A small multi-label image tagger, trained from scratch.
Model: 5.76M parameters, 32-pixel images, activation quick_gelu, moe top_k, num experts 8, patch size [2, 2], layers 14.
Training: adamw at rate 0.0018, 11800 steps, batches of 128.
Data: trained on dashed paths with two dots that lie on the same path or on different ones, 5.1 epochs.
Rows from block 5 of a small multi-label image tagger, named by matrix and row number. Rows with one number within an expert belong to one neuron, the router's apart. Each number is 500 + 40 x the weight over its row's rms, rounded and kept within 0 to 999. All counts start at 0. Numbers have three digits each.
After each expert's rows are labels from the 100 images, of 14976, where the router gives the expert most weight on average: "top examples" is what is common among them. Only what is clearly more common there than usual is listed. The data: dashed paths with two dots that lie on the same path or on different ones.
# router: router (model.blocks.5.mlp.router.weight, 8x160), inputs 80-159
# up: expert up (model.blocks.5.mlp.up, 8x160x160), inputs 80-159
# down: expert down (model.blocks.5.mlp.down, 8x160x160, transposed), outputs 80-159

# expert 4
router.4:493493483587533471475502534560533513558434464553507560456505443418509543518506506447494556524486513559523482486536600429461483485455497444451480525561530460510552502550548533512529514476533478445555421511582506425515472453519561580534475486
up.19:417474482506496503526412514467504459490436585537517560460490436580528495528558495491477494447493450487531539466471497542477450460471506453511467507526592575424522451519453506490508496477530508442487547473574470480532514541431493500503483443
down.19:442517505545541547512497446456486493441486558610488464430534547511488487463480468484518506493448517497458485431496503546518540531440452474469479481450532488475467486461406492580470449414428507496528502446505495489465474493446493517469460512
up.20:488494573473449527508471457500555479544446461506537508470468519472497547503519522478484494457593449585525544492472485381533480510530418479483529506551546468490489523524528500512587398482550479472497504466558501483489535547515475485509518459
down.20:432518499507475498497477501521572548475475533589433488496558521566452519530528486422498461534467514548449469542535525529522430467529518423462527511513523551437530518507475543485439456521466491524491549508538543559482453490527467516456504547
up.21:516456495449401449494436503500571482451479547497443426513537493532518532545436472465506549467446511455473469495528528565493479525544585536467507515443471513503497506478509537505443505571512534473523459505518510537479452480503524476567511424
down.21:613397497453483538459517460479493475581449535511472511449460431506477476402452478513498511508523589468521465482433527511515511473488580498477507467473482484568463548463457469495563523510492487469535457466457507444543546469460469518529497522
up.22:511466491576539520499516427504536543520473422520531551472494521443506546553565503544540482466546455553539570486492496344494425481481433449494527472457512506458515527464537500480474469485588536507484527495460448450483493616540530468455534483
down.22:493570498539481558520483479513572526490393565520461483490473556518495533560475467458497416510443488502501456508485493532490504514549540437456482535463509513452521532518496509457442468557487474529477403453605535538479488527472467530544499506
up.23:508522480512531499562438480485515457501471593467476471503493510516533505556448494487501480553486441504409455529500521468498576569555554545492522512507443488531500457507496485550469546562500498504499480503434554496422455446454546447516470499
down.23:554412495493478552451475477557467509525499487509471503447486477530477551446439470534498523573521479498501536517508443561498498494472498450487560500475511457574508470449442552558459584502501505485542453519469523504479549494427550513493540525
up.24:527527548507491539529511428570533466496439508496550540425504557437530573501583500510498447495552440566458502494517454457493453444483520468491566533482494542470508495537528517516549459554553487474455565422536485498437496536471515561497578511
down.24:484553500503515509495471469479561530491396509499429442509497536510489435522524482481482470520461508489503461510492500487503464509474527445407550502491517547451499477508538530484474519527509537506446434511496528517440473513418451490485501520
up.25:496523485572451488555505475503556498514488429501431572434498507476494632462526389512494464520521466557476559482473473426535443457519477496481530541489558457502498530500559500474550393484538478511483508416494501479501458624480448524443503490
down.25:430590545524483533491489398462512506494421505535458385474522530490493556487511504411556482521483481480502499531422528536508493543501488466468471489474523483492550563516449501437503482421472527519465477510511471435542420525468429531486427498
up.26:544505488537518507492475525542498453499468456506503504457540535463488507495540500493515487466520414575540571539518460455478496505435458426575554512530541573497485452550528477452482426527529548532466525521468473482496457570506511600442460566
down.26:443509467535510578533471490579579502482444516538466504489520509507471457502448513411463500476560481557579483542484475474490473483516489468434525492499491493476514500513499476407505485474464527519506485521562504511563477511463481478474458492
up.27:534451488467507527460506505448581476513476481492535459514432499574387588500455493559513496478369556448483533601544449427467487464533530534499527526537534510574516515482460500457447516558470519507509496555468480450442416577507568430494475545
down.27:553475507521481546516504532478447481479540534506497498489505545491463466492449456527540457521509528513482514465568538488531458475545463564520477381468563457517498537566482504534439591491531503574526412517555472480524520474573538446540517520
top examples: short paths

# expert 2
router.2:478472465487551459504518547556517514581499485495490594444532417483521486465452519457495505532465478529511536555544468554476473451483485517563445521535455535448471520525518487574470504529534532518548491460529540511511457448515513553559567462
up.0:526553470491522618442452489552522505528389535499438480511494488475471531497504504451522502548544474487468442508427493520473488462456472522381479459475437446478524449533511486541482441479540530500441417488520514453488476529380461530437445480
down.0:554469526481456495529511541470548518527468466493604491543488412508555472561521479498502497474502440432537484486601449524547406516486496442541513507586503529498545499564479479490473429546494473399537553453514433533483536552556534483470543512
up.1:412551448539532579521506498550475511507436449516514562515467466516504502481406448523489534504594462444484470534462500506514566508477466506452488503510417532423535511409570473505544546478495517525435479550493525486517517524487522437541544509
down.1:512476515551444519570472379486439518467426540496468475527490513585600508484529501428485518515489458499530527534491488563453550494510487448490463477492472539536544502526428511496464500521511536553514453510460490474505510471459516500495502469
up.2:528577474524526533481473517503531514443397530451468558469475522518484518512532565459494526502571501485462446550462501538474488480539509509426548515458406479516510495460506472560482462548528568500434416567489500528471499543444420558480435493
down.2:540451553482504451534497546472540469560522462504586509545486420533533534471485510480472514524454459476565455515563445521548467504449502454549534499563466520471507521546479533497508454515502471403529615431500464519465554517560496509524591472
up.3:516539423515525458571504396472572525523530568490461472492469495489474469508501490488422552519503498574505482618432533466520515475450504557456442515430434527492562441484549493548471543510478545593492475487492496455517509582533496561535542513
down.3:523463503481515488555462511508590470489438560429561470440431517551555476501475548487487526506474502506560548498473526475531507539532503503501487585457478502454481447479481516488505609450467533518615510542451475473548512450428490520489506406
up.4:510536496505468631428509552451553502484411534440449522487467521558539528454496498457506556523546516494505433545435495527503523507530476470432500534492529414485462497479511468471508477539454578475482475568540470540480446463439459522478447493
down.4:520465549515451467472527544473576452531498409505577434460526525507550460518481453518496529524510409473543492430569485458581439472480453487442509530559466497513532517536489497434475476524451475507509549412474429521519487511583555480484550510
up.5:520553424542598518518508511496497512479427511532500532483419514561507487447499482484490458492552457520565424492451490565532505519552449539460533504492512501572451516428479500519458489490394515541482499469556514457403524506528571589487462532
down.5:517512501486453493479497523536477534485499467475485486434519483440520518494458505505459503545462486495524556526508501504520486516516517577497588517572455515507559510500507543464482416512448447539548536485489482445525535464506561469426549508
up.6:492542513504434583487513495495571515507376434490460493461522546534527592487485510458479476491531440440466582540471476503524435532533505482431531563498484432511518490458496534536521439445469501511507435493563523528510532501417431549453439457
down.6:539447522455512491566521520510523506514457459502529419577521487510512436530536503500522493472529466455557480509533422419553467522486461437475463476514473451469606522492515553486492497559494469479509470384489422494500548572515515498504529496
up.7:442575510430551462547452486440564524537497469452528522565497445558385481528493494546502490557510560512472466510491481544443536467534498522459518506433586529464432437494507481511479471454491460484505504539490501539476505497445551427377496599
down.7:482502477538555513485472475484566476458466522534524520379532557484527477504480469469442496479508512436458466444521533436470461451504469507521447566557465564485493549497586531462442484575441467489454466508509413567511523499549609462492492481
up.8:468526434508459545496485480487526521493416558458392541489481524540488468494503525437479547506545533445519444582384494533534498469517518522439475487533440467509491483534534458551469452469479537544416439553528510428482489523386417493502486521
down.8:558433552490444494536507502467522472568492494514599469527512413525591443527489479481521489502474458490577490519567440486579413517506528460516549527551478538473529541558487485513493457470499464427561569407518492551513581546562517486468577529
top examples: many distractors

# expert 7
router.7:522509570560477496516506539517515528533504514461451464478495473466462508386405437532441466464516454469479523563509546512544508481465463557513468488450528524532518535542436508473536557464504456450542472575553515544428472427451509508566457450
up.19:534453577549534510493477437536505520546485511546568568452510461490540538482557472524490588490487433511565438536543516553544463524464466418496461481541501486520529555510560489497486407489558541483530579509530522462458515547569568558514526459
down.19:485467450466462530496528544544459432498571520476516510482540447475533504483457533521474546513487521532477483464523531574491561528501540530576535502514532477539455460465476485497449539586565510497516492552508622549550529458537517448525477525
up.20:531446558528511516458475469524500511536465525527559518471485448498523473467581469553470607483503469511554404497556563532523399507465467464546468465525522487499494543511502459506541415500546563460548555484567538454491561516569581530527553481
down.20:500472452432466516494505526528460435496610521507518469480546466518526463483467522582487565512538539512505485444543519532471506510494498561534523467493485456535481482446470479498471558579542523514531526478504589584553546481549570432518496515
up.21:471482521495496530445516489515500485517444487503548506491522473479474498467573485562494589483483500532534391462578550519474361496494483469535497483502534480478534512475472419493531424522504557483525529434590570520548561511587557530502479515
down.21:527455494434473536484485515523477470533583559518539479483538460515488477500489525580489552496551560476503471488553508515481461544471485540514486471479505451532522521482476451489460550554552539504532496485528551540533532534524574450509525508
up.22:557511493498491433479453516438489551515417512553435498565480514533526522486485432397493486450481485504524555557494473496525525520468467541457487544505478531503485481561545528470500466478463541487482491555491464502492536507420400437417563415
down.22:469564480478495467491524493532492426477535525520463562506523508476494537535482537527526448479521522540464512516458442509523618499499555582505565500545542496481502470425523514503494518522474484524483467568505541518499494411476455496535448502
up.23:560477469549537445492524502512513518489407492543527491503510524530517488507474433434499531554497471493482521531515463505560513533463465512469488507537495444448515426509548527497552487515559541481499454552456550529462500501503397491417567457
down.23:514511469504531435487490503536423443509590488495480532496479467436516505503481548539460515500505531559459491443500546507515603537476527512558503467473529502494419478483496536484499522542524471481506484534506599521560491456535498467518468512
up.24:541491550539536477508434460519506520512442495554503520447555523553575536518464416432519463539507412527504525584517457549546512544484469484491459464521495515467497538546543538472493499503518508469513525559460533505472486502488423502499533446
down.24:513525425517505541492476528576431454509529527479467555462500498448532507522473517490469472498470512568430493499438534534502564533490550543527491494495534487501437480466512504511455530548580462508487444577513596489517470433453467505524467517
up.25:537446474442517509525485579505489454549517523474568540507546515513534539418466560527530441528510468479603470510609417425539423457503516461510520463561537477509504452463490531550468503545456544571461504537488477485494513460531506491506537558
down.25:447539478512465587509487477492495499558497443468515493485513422485529552460539504507446520526546457500489528519533526500441509429470542496519448493514469464474484490543512547532514548505480478494541546509525579524567482488511454550478591401
up.26:608461450481455488535498485517578490502393483510536453455542552594542505502521413509536539575491446502455450539514498525506447520496512479531448498470471494426524501469575463549513489525492535457499512547467509578515448526497507463473577487
down.26:489516436483486484455477567526492395534511539414504563490532445495524510477474561496458541509536513542477448461473521531496592494482527589540509508458506449565434508466482503573490523485573500485481469599511592536533506431511464499522546480
up.27:482472515528583486528479481527465543464513493536526464552524572476422505488451551464494457467515475438494488518504429546519438561488545438495491510512565527547501543502518541521392474480480471528458427499560418574518524517507556492476475498
down.27:497527511511516524480465460530569517498473545535485519519484579483483514545502529526523540531566410505552554419423479441470511488493464492486480576473481555393443559481507496453467447433559497519482459504453450461478551509474591504475523581
top examples: many distractors; long paths

# expert 6
router.6:552465537527528501570479421532511492515467476548508515399530496479480484547554439549523528476437435525541544539557522454471406535516446446455485520494551472497538528560514516463487409533509478462469504504538460531510534519581568565434534443
up.0:459474481556541477499449482490412507484505457592469492465418570571547469475555410548490494447534430501537485552506493510596537487528493508516516470459538530528515495494486473451476486495511498525547537583498477522479538604494493566467482560
down.0:541507486527509490504541402525458478513594543566499502483459496434489510485500535580469471454519482533540522483551491545483517502452476466482525515505450481452527506535489452532407510525504506490492557449427513532541541503540564550566547488
up.1:463490532522457477565494521464563490544454462506547503525538545548494436487489510498543482542497450470529511524465466531475429469466520506496585481568491523528538448526472541444571507566492582486519557462524567507487477500560507540459491486
down.1:469593575479488532453537475600522515504450549495547552535495607506522542499459465397527510569483456461495570510502459455516458585488488525547451519503500427459539461550459513527540442451492504553499446450542501494465574511524469493503503498
up.2:460411498529528523599485545549450520424566513539494489478559491440531569424492505455489503527455507500533452533495514458466557430540469524524504432427539488538463468426535457580533502476469497478540544500504475514442496498476530543498517493
down.2:487466570507472507522470435537477463486500532513444495516439477414548449491472510552524485450565459466510480491477502535603488502466588459509530534522445453512509462486454476552513489509518526439405475500478423497437482493513487476474417498
up.3:459466428489526530519494502511471528521509524545559457505465484450469490497541465506453478501442432572463505538542415501463513554488518489462515472483575551489458534579522516485484559527467438498513453479491477535476488509408438503503558517
down.3:491500471543537502474499442472453477460517491568480453475456506471496475490483532598528482447516426531453493536511508455474517462489560474483525490452529478390405429462501469544525482457461506470516505547497472505504510454452462531509575498
up.4:515530531490511456545494494506488465519494500551525429508493445505400470487485571488419504432452489520499472514530458529492493538475545576505451478502447572493491478526500556456497458504605485580465533465471481524549529472505544546553480493
down.4:474577511443549528425505512414488533438523499517451544470532449434494533516466523421478486488475569534528536472489472515467553499574484527528499468424558492445541523511520449455501522435468534505563596522460509512428498483508455500558518548
up.5:493486559456546446484400493565497524491505401542545504586496529583479515494561536467451478519462528519462526450438456532551555496466513500499530529436486422498512477488444481511473447514568513511593531489462526486490473417452457552573506470
down.5:537472537580537529502446475571571493536582525491528543450454497460452505494518517598576479424480498536512549465504491472474495491515472552496493456524463542559523512504459515482520473440473456487408553546438551509484538545462554454477460522
up.6:564462518506520472515543559533523539460518505580530495553436508527509511529438537490500583511433443489445522469509493442509558463531513587513521486520475467471473494476503527537504499545462596455400479535462476399466543556565524533457451476
down.6:508503475503538534447581457502456512523461505598488494533477477515449483473438432464483499495556423546478446502489502427451528499547478513487433492555532472490432497509430564501445444509470481475501491571497475459582416483527475479563513491
up.7:532509552560487532515489472435525475505502564505462498452493462537463438542580506437453548467446511465504532448476522485484466501458450545486485527481537525485504496494438470477504493548542489509488523572489427466534526528488522548495479371
down.7:463514443479472530452468480434578460530545555457490511522573472476541470482580523509457465460422496499458524471489523456564534417408483497509533475380423492493440471535519508533554535521469503498478436519482420496532509529457497449493456510
up.8:522488439486441558519459405474562550590459488544502500459438514508447479520476523518510488494465475568503483537467538462512444447462472528521437572441507481463551553447517506471548511555432502476489486508485513531523516516564462474443458515
down.8:490512472461512504468577523473429564487491396505517513518442479505476484430477491447502554516523533460508418509541542481466531495477506550424587574477487508504487544529564465487470465466546496451556517491527535476570507442587414454531442531
top examples: long paths

# expert 3
router.3:543442505511507482440468495515480536510443549525514540527542485463436490486474523554448471525490441486532536557512464525527495524507535541500543525435449541552473538554432482481482545442428477516577451599535506529557538420553506497506537499
up.19:494510529507428508484498468529535464506487540475506522489482579525459530445512533507494576541498483506527497442494465485509416494498500416480529504509515431495545518490483456564586436451465514525466509379511485491561480453530511535547503462
down.19:477474519474455495539535498415614458532599494477507432524526487516537537471443473532520509545392489428453457504491437528482503521481567454389509506519490519459544494491457479539443506597437543485521499531508519549481449519468465424505517476
up.20:557445524483534506435435519488439566529428466483505472535486453500413511486555514454462473514559520478540431503537550432502509530425502538516446433491532518465527537541492473485558515454420476486482509462564469453505535479544504551482516466
down.20:476487490505534422483453448506480480455460542528414490411523513549522488528511457496518513534458473486501435498445569565534528526505455531407448467393431482565463499484495567499429567481531480578455455559472509518508478455469495505537479512
up.21:475494532446434475494540468450546437522491536440446471497511545546493506497470528570495524511472470470495517447468493498428359492528498469460527538545496482433443522493503496548576386410507528517491506414490505483591500507527550529481460515
down.21:508493513500414566510518486464554427532496481521531457515551445468521542506460473545494489458408464483475514499512489468519422495504505516484496541529466502518549474479501506488461490493496594507518527475443488539514479590484541422510528518
up.22:578452469511566478450411597488468496514456461425488481512485484488486489461558503472426452538555513460530488518492514482467456568409545475466465388479522531477542516543527501479508485478440478552447544507541509458495546526555487532486512443
down.22:493473495479561422458444451503525516457448551505428471430525484586515478542506480506511549539481449473523459511492575549509474524503406540431455423424414479599471498494517561518431533498561478560445515539452491530502526486537541485526490512
up.23:541418468526484504471426534504453572528459472441518471523504464502414489513540495474447480489552552481487438556524527443481511562415510515482437439491558525434512519555525488528557469476433479482484494462540486448486548486546493507519534439
down.23:487491478492551405475470464500499484464447553536395492430529507570519494526514467493522540527479456468500465497465572568554516520504409550400479440421411472574484513498510565528442551487547492577439503542471510524520499457498504489524459522
up.24:480492458443442494495525524483546451560479455457578439519496507500484448494528579543492524486550505511500407441501455471436367476520480504464492478480521509482532530486456496535528427497522594500467518454476495489560506475587568566465510525
down.24:494476518451401539554510485519532434510529510509564486476514493541530501527482469559528483485429465478481508498521489514531425458490473487526515490506436485478552483524477508495449473478537579477547586509440528535479489602497575406479524490
up.25:492525517467459528499482464464578491557512496467510485464449548511514465510532535525505562488566488505490530504496496483463371475540493489434556531483532490423450489495455445550504433418485569537447541455494482462515512569527550559484477533
down.25:491473512497414544538504503474550422533571501488511431519525496502534513535467513551502425477408437466454538495496488492515446488530528460483485515545419490495580475499510454507416467573572571454511550521456520550499441556466544430488505483
up.26:504471474471447486510581537439518506429503537472467466489487470486476485533505523430536533541482575520458507498452443472497450465515594526568506538437490474435568492433441551543545475519543545493486484426544515549461500515534480509516473533
down.26:505491525501473500483479494564544472487533486596493514467580446461493495496507535526483486479468483461491534460506488458529427525584524488552442433501505507531515582522494537429531491499503534483622513490566499532525509481525596406537530459
up.27:450501489519461493517549565529512513447494450487505450533499518508507493527516551516453512539509502480464520433523560475493549485514486528479559552467438553538567483490465521469511453424543487550513449453511480489530490529550534475440519516
down.27:503467538516492509501490517510501430541529532483508510418515443579487539487506530491542496492452489404505533476538523476553402500478548483501440484432483508550586521489496518471488464440555552486528494459512473551460529504492571434504519465
top examples: many distractors; long paths

# expert 5
router.5:467480467533501465472530460551471489560490572559537499469540477463538506434498457446483562516503474501556441478513428561462503512413556591507444503470559477519433475478495466477539535491421445461517460536469535426469531476538517568559500518
up.0:515521561491579530583475556456542521533476420453571480471472539494459563528539445513543443547506494525512571562419537482500553483568536448482462521517531486481497446494524450527507553443519507512471525568564576502491573491453558463616525503
down.0:472445429521488508527540381495538489444466476508507503501527415531468517502575545443498530472479585481509527585453466477462472529472493428484556528547527527502552413540496553575449507490524512494533488499525609505495460472483533490505452563
up.1:468528493505467565459493453499520564556443520546507501516473466544472526602532480443519543469533473475522532459488454470516476535562448452408477483477460504556462490570504472519450486501473471485497489468506381495521461534490506529545526474
down.1:508499515457452532532507485428485557442474479553511499538475508466567421456460471454434498536511469498480481552463479554537572484489536580454469562486504484506513479523510561554559522509458479548460540451522507390462435525467436430536476520
up.2:596488488550506413477484499556551433519511439477536470531497523547461471571527483513537490469540466507496474564502520466471518579565509459538521528432510490495481486538530509478528478575583515533460479535543446479514503492491463460454441510
down.2:509518526456397469516449532539558518475470510477520454459494533546430498512468552500526559457528566512539521562510496567482545507509512478488477406416432510495422513481549474512548473498509506437545532551465516475502497500517491528498475518
up.3:436483468477492471525440580492501465530443492524426468518470533456544464467505487544466582494551525496511497501467486535542497498523496535563513506522456470436532568509500531505542518561583427494506551514498579526449475503525489514501525568
down.3:472572483408590524500521493517501546467566541538454551568508536475526575512546516631535567511518478513539412460514548502498504467486453540470517520455498525503453442536541526478488519543474566512497545562538465528466509550544551462518525542
up.4:583493556491453497462476513484536485481536525541490462477524490450439470538520526520540524513555544476500482511474478468523490513406384497425504543543464470625398466536442547458469530496463448555519477492499536506492460508475516486440484555
down.4:525478559489468499523520432539508534451521571547528473499490483456607487481467478535508500485493469524520536488517487564499513568497512438466487533428456528539543506549519418508527485523463527477561435548557513557495473471460555526555521465
up.5:424537487542477520543530487522537439437440449429522502529475475432491560600525557475477538552522453511426551515487465456488542532508546505522613505448449515449569549560485427464482467510512503539453482475477526427510528569497517516476561564
down.5:516523504480494538510433527507506468471482493513518477493523463545522492465489540489488460430438403482442519532486502450535511528519495448485469546471520464500570405520548513513466489532477479529488493482506431498452522496494516441447502479
up.6:542501556527516447545475481517506484495493396446452518471508569493471513495485510547473480431527510497453500514557481446555497495544473441489494528458462438458471548536511516545520456433513493540444509565555463545452528438476480477516466450
down.6:507522505480527567486478494577510485447453551517526521493461573511479503523455485553534502518540526534451475463480519452495489513484496468433498443432485445550458483479396509428522551533454450500535485522502527484499441527434542474535513518
up.7:490465511487480564540484548416520474447451468476445436504470493452552583558528505492544446482477512504494471531499542495468436528502550477489509474568514513465532491459389486543513481462429481519549498538543477517489517412444518568466509457
down.7:456494532472529491495485582526537511575449587505479449475560457456495506479433514412481585511536515467515565515520506504502462542471411519486513537539470564467540491500555455542484488452523452485528526461441432531464524504476503489522469538
up.8:440504500524433504522465476579548579466490487491521548506490494532453433435520460485490489497462499462458534473505430507525565540504525504407474527546467454433445516615424516471566535519492474477513528493481504520505494509504516394561523578
down.8:529467512543500516463507474556578504479462450489465455526595532543473458558490506548522452511521562525489532508439534590506482415528442428490633499542529535538484521535476469471523543519540418497549509515463518442529518440466524470510555491
top examples: many distractors; long paths

# expert 0
router.0:550465532561503452425517513445445437450504510549562511499483430505486504461492481419549545451522567582500490469535444443551525499535489592489438466523479466499460543464553516540527581480454508444482493510455507431505497557484416491483458436
up.19:512493496421464465508582563498513519500518510490517480477548500538478529460490465591521456511500479498466463486557475466441495454587577480532511462517501525527498452493508400544538523484496498466463531480488398494476399525574464459535504568
down.19:459507565493623426545469529516515498443541467487518509487552549541599511489542448566515469529474488457528537478551419493524520494567433516429499502489548549498499503521454559502574480511497540490493424563524512493460412568474502496446462433
up.20:512534535451453505462463484595489525512467481434509499484510461498497497455473540528462435531459514508456418483448453563512499494501532451515484498482530507438455469507500477520472530487548540428482540550497491503455510537469508509469570516
down.20:553477500448472482456438570524507476513479557385535502520506481537502495502497543490512563542533533539425438560431509505548470452393547551538545510451530472502541482471481529493487544442485530512511513554457507497438564536489566476502548497
up.21:555465512545449500536533538476501515471576420471552509442454580520478467573444452457494517434478541586517458479458515554517442539502472488470527477510528453529541546556453447553474530457565480505458502487431494463455510491500523557486424495
down.21:472453539456524501443447512537520512470527501540484512532475564534550463498527517576490526516527483473475493475421452500542474468458473486481474517450484543497470522535521432571514510575522548485574529552547441461469387509488530546580485516
up.22:358503456457476448460533524486497441438474523489451461551489570529471495460504501512518499549528495506433451488476540494444491437542501507477549569482471467475517472456452456510535482460514556581465475478503523510543497507458500471475434542
down.22:481532491541501483492507543525500513432570468499473475572570580420459548550471504474523477510493545492463468503483467518451573472513561516548562477440490500486469450510541513540531550526544548561480429498414543479468394524466454499491430485
up.23:424495480480426506488547541443594489524506472451504497555536491529446488467542527517520546560485558485472482420534441481456469440520500485457536580498487533452507458463475489484549489461446505532453513499472498533514487484548527514531437526
down.23:475552496553554511513516534509494568439616448508420503488550586474472489552489487446518488516492501498436495574461481548452569501555560499432536501430527473500513457464531529471469514527502490582480492516497505483454373515408395507493499525
up.24:507530547519531556484562501477485470486448468482499549398538512460518528544488421483485522519408452526467505566496539515522521497546592515512548466493545504536524502528542508544440498498593447469531494541502454545443469512535454511420498482
down.24:500504486513505497434459440503483534557471486503482472457533455506413536506502505450479445491475521455563534456468545502490521484440431478581478473457529504555516489510451523468494419531508499439524464408555462482531580462439447517534469472
up.25:470532566530607447481521533504539577407533467551487495538495442529501468436462535553515484432553515540510496452548513568494557475544478525473461470492529406568497482496442497525588509468438497550545522504484467521552593466525514526543496515
down.25:441598535539510511494488498476508494480530501528461463471526581523490555541481485600574528532460424540498576503483513520514551495492490516469547473516531511549474451504528482542507500543480518524533498508482509449464387515484457477501474558
up.26:575501466455423538545502438521488478526522524581528474512492478487478560486500553481523485558494496472516394450512517531476493435412455469450509461481526498515535544471443437444484521528474506560465516550495418496513488479460481525510550555
down.26:463462517523505496519525488496464434488502447492561523533502577529467507499476514485411466512528488490521518457402517547508493474542504538478488532539513504565446629476433490564480509490485460474469433458464511506481466535495557499453476418
up.27:454530491488497583471550494494493461520458516411476493490519479474466488544522596505513538510496486463437393494448527522463481459489546538377534535499478533445449450499489428523465478517550592513419492492486622491499471521478505480468422536
down.27:488552444537491600470507563509486562480476504428465433594530467410399542492485558407523436483518583572482475531496507503448514463536553530486554521429528488430525443453501500499477532485523596534474457482482514448476483491455417487518463484
top examples: many distractors

# expert 1
router.1:553480487509482539464515486453513503493481508514453463447545524474558557545562535490452477501414473433548495503483532483493527480456499436539468517464477557495549459499485506497449529608500481477481511494502542434508494511440481526504547458
up.0:481478423562490588459468416500478554534515455516466445604482528507518532518444528447530467497505535476544488476463479508445552506500509525442484506519540534510505521519515480481580484512495499523462569498512513549499485517519566558526505480
down.0:511514519451545501488542520436529546533516506502550530595353501572552518513485548492459557580521481513530464467479502518521526418516530508522509514556493508540482529504547476542458443448549504580509512521507534467507563410499505500496501452
up.1:539516484495582497523532477589526556521449504490480471520547513525588530528459475493498522503477465530472488530450420497502480506449488495479558506516490555467458504524525498475481517446467539428506528561554565551621460579401419562523438469
down.1:502458455460603486568481601574558524531522471539542414504516462518444505453472511478501502573557543443516434516472532563471498489507507520518503498477527462493465477517538508458536530473492484514449500490464425486489491544482452528458527565
up.2:571536497525470509462464507422550447446539511506564485452483481460480506461481548477518528519540490540471482562500491443485461507428534459507459512571514554493493468526516501507487527596514513481549429515409478516461595490502491415409466478
down.2:453525511527475598551450523491558486463480493500453492475470484440535474450456486484491439521514455531500513521487511510472569476509477497523509444502559518516452530504466467521459452607526541512535487511497550484489486522481547451466467544
up.3:491552557560546523483493452503502576539507500534537512480497531419559518516506472470513484478492464544561488502482435521525547503500489466530514522538466559451446527536519507449473437445521511445499451546448502464461500525404456474460554446
down.3:540490444484505448494483498478505527501320462480446471516515449499560479540525503355507474513541528498456528505402513526482497497492398553495499474530484519483526453507502468503487519515515532494493412507543514513475540538407401545534461532
up.4:521525524495440486413498463469506441507540533507519425411406533530574517507402571474474482459486472468502468514471579439554483535468518506468438483511517439472513539483429491472507521516477516502511606544488533476502499531471586497432516461
down.4:528539440475494565464555488549443506515507507485466427543553483457521527450412518473549458565489511487461475571496506538456484524531459557549557525546448417515493503439524502533445480506473619558528427524461504499558619525501522480469540529
up.5:517495566535516515583505443539487488547467458572514513463498493404555481532500489468540513439515474543533558558509488522542487508528417396554494506534533593476496528565527526446456453555568469431530551544483518515509469595500529512478528476
down.5:534468510498489534455434521494492483473439512469465481510424468447482487474468518388516473491562515540452444504415556525544554553436458520504455506481553488475447500526519414530482474565473572512499401542531525491510526531400448481453496469
up.6:508487550527499605579472465426549508496450447514527531502486493491536490502510528538586475543562492542498547514542494462550456455481534442507458544524514586477481514513460487480523443556589526488519465523431507440495488510543516525473542481
down.6:509421471485498464483445473538488536428457542461427541497473414487494473565430500462543508548503536490479430505481515567570476531453446513475465477472517523487469491486495497505511498443483523509501451550550507514497495493424480496502437583
up.7:453463583489397499494524587497477484477481532530511419542523462480500448489501490455503478480572543456486516484466532521518532508472527465488509495509470459549495444559434512545464430451460473522482517500475411479477543497501467460434509548
down.7:495457488491557435555530563513446528575455485484485459536462519444513527427507509504476515531488474518515584512544515471424449484497503503602578513488471435548489520490412542468532452428455515487476539457467470490507475545530480498554535537
up.8:480500498403530412493450538480516498586488475474493500523476387500481453474529474537556566482528570478542559511428490469507476485455492470455511566495461542480494511482461523473482475511408412470472530489540494473472584510576518481539491446
down.8:449523536568570481498597489508546490575568476480521580518428501468507503469500524507519472454482541496547516455470477510458462473518536444514460465496439569446474518451495497532509465474483466493489594448547481431467439487552550523486498516
top examples: short paths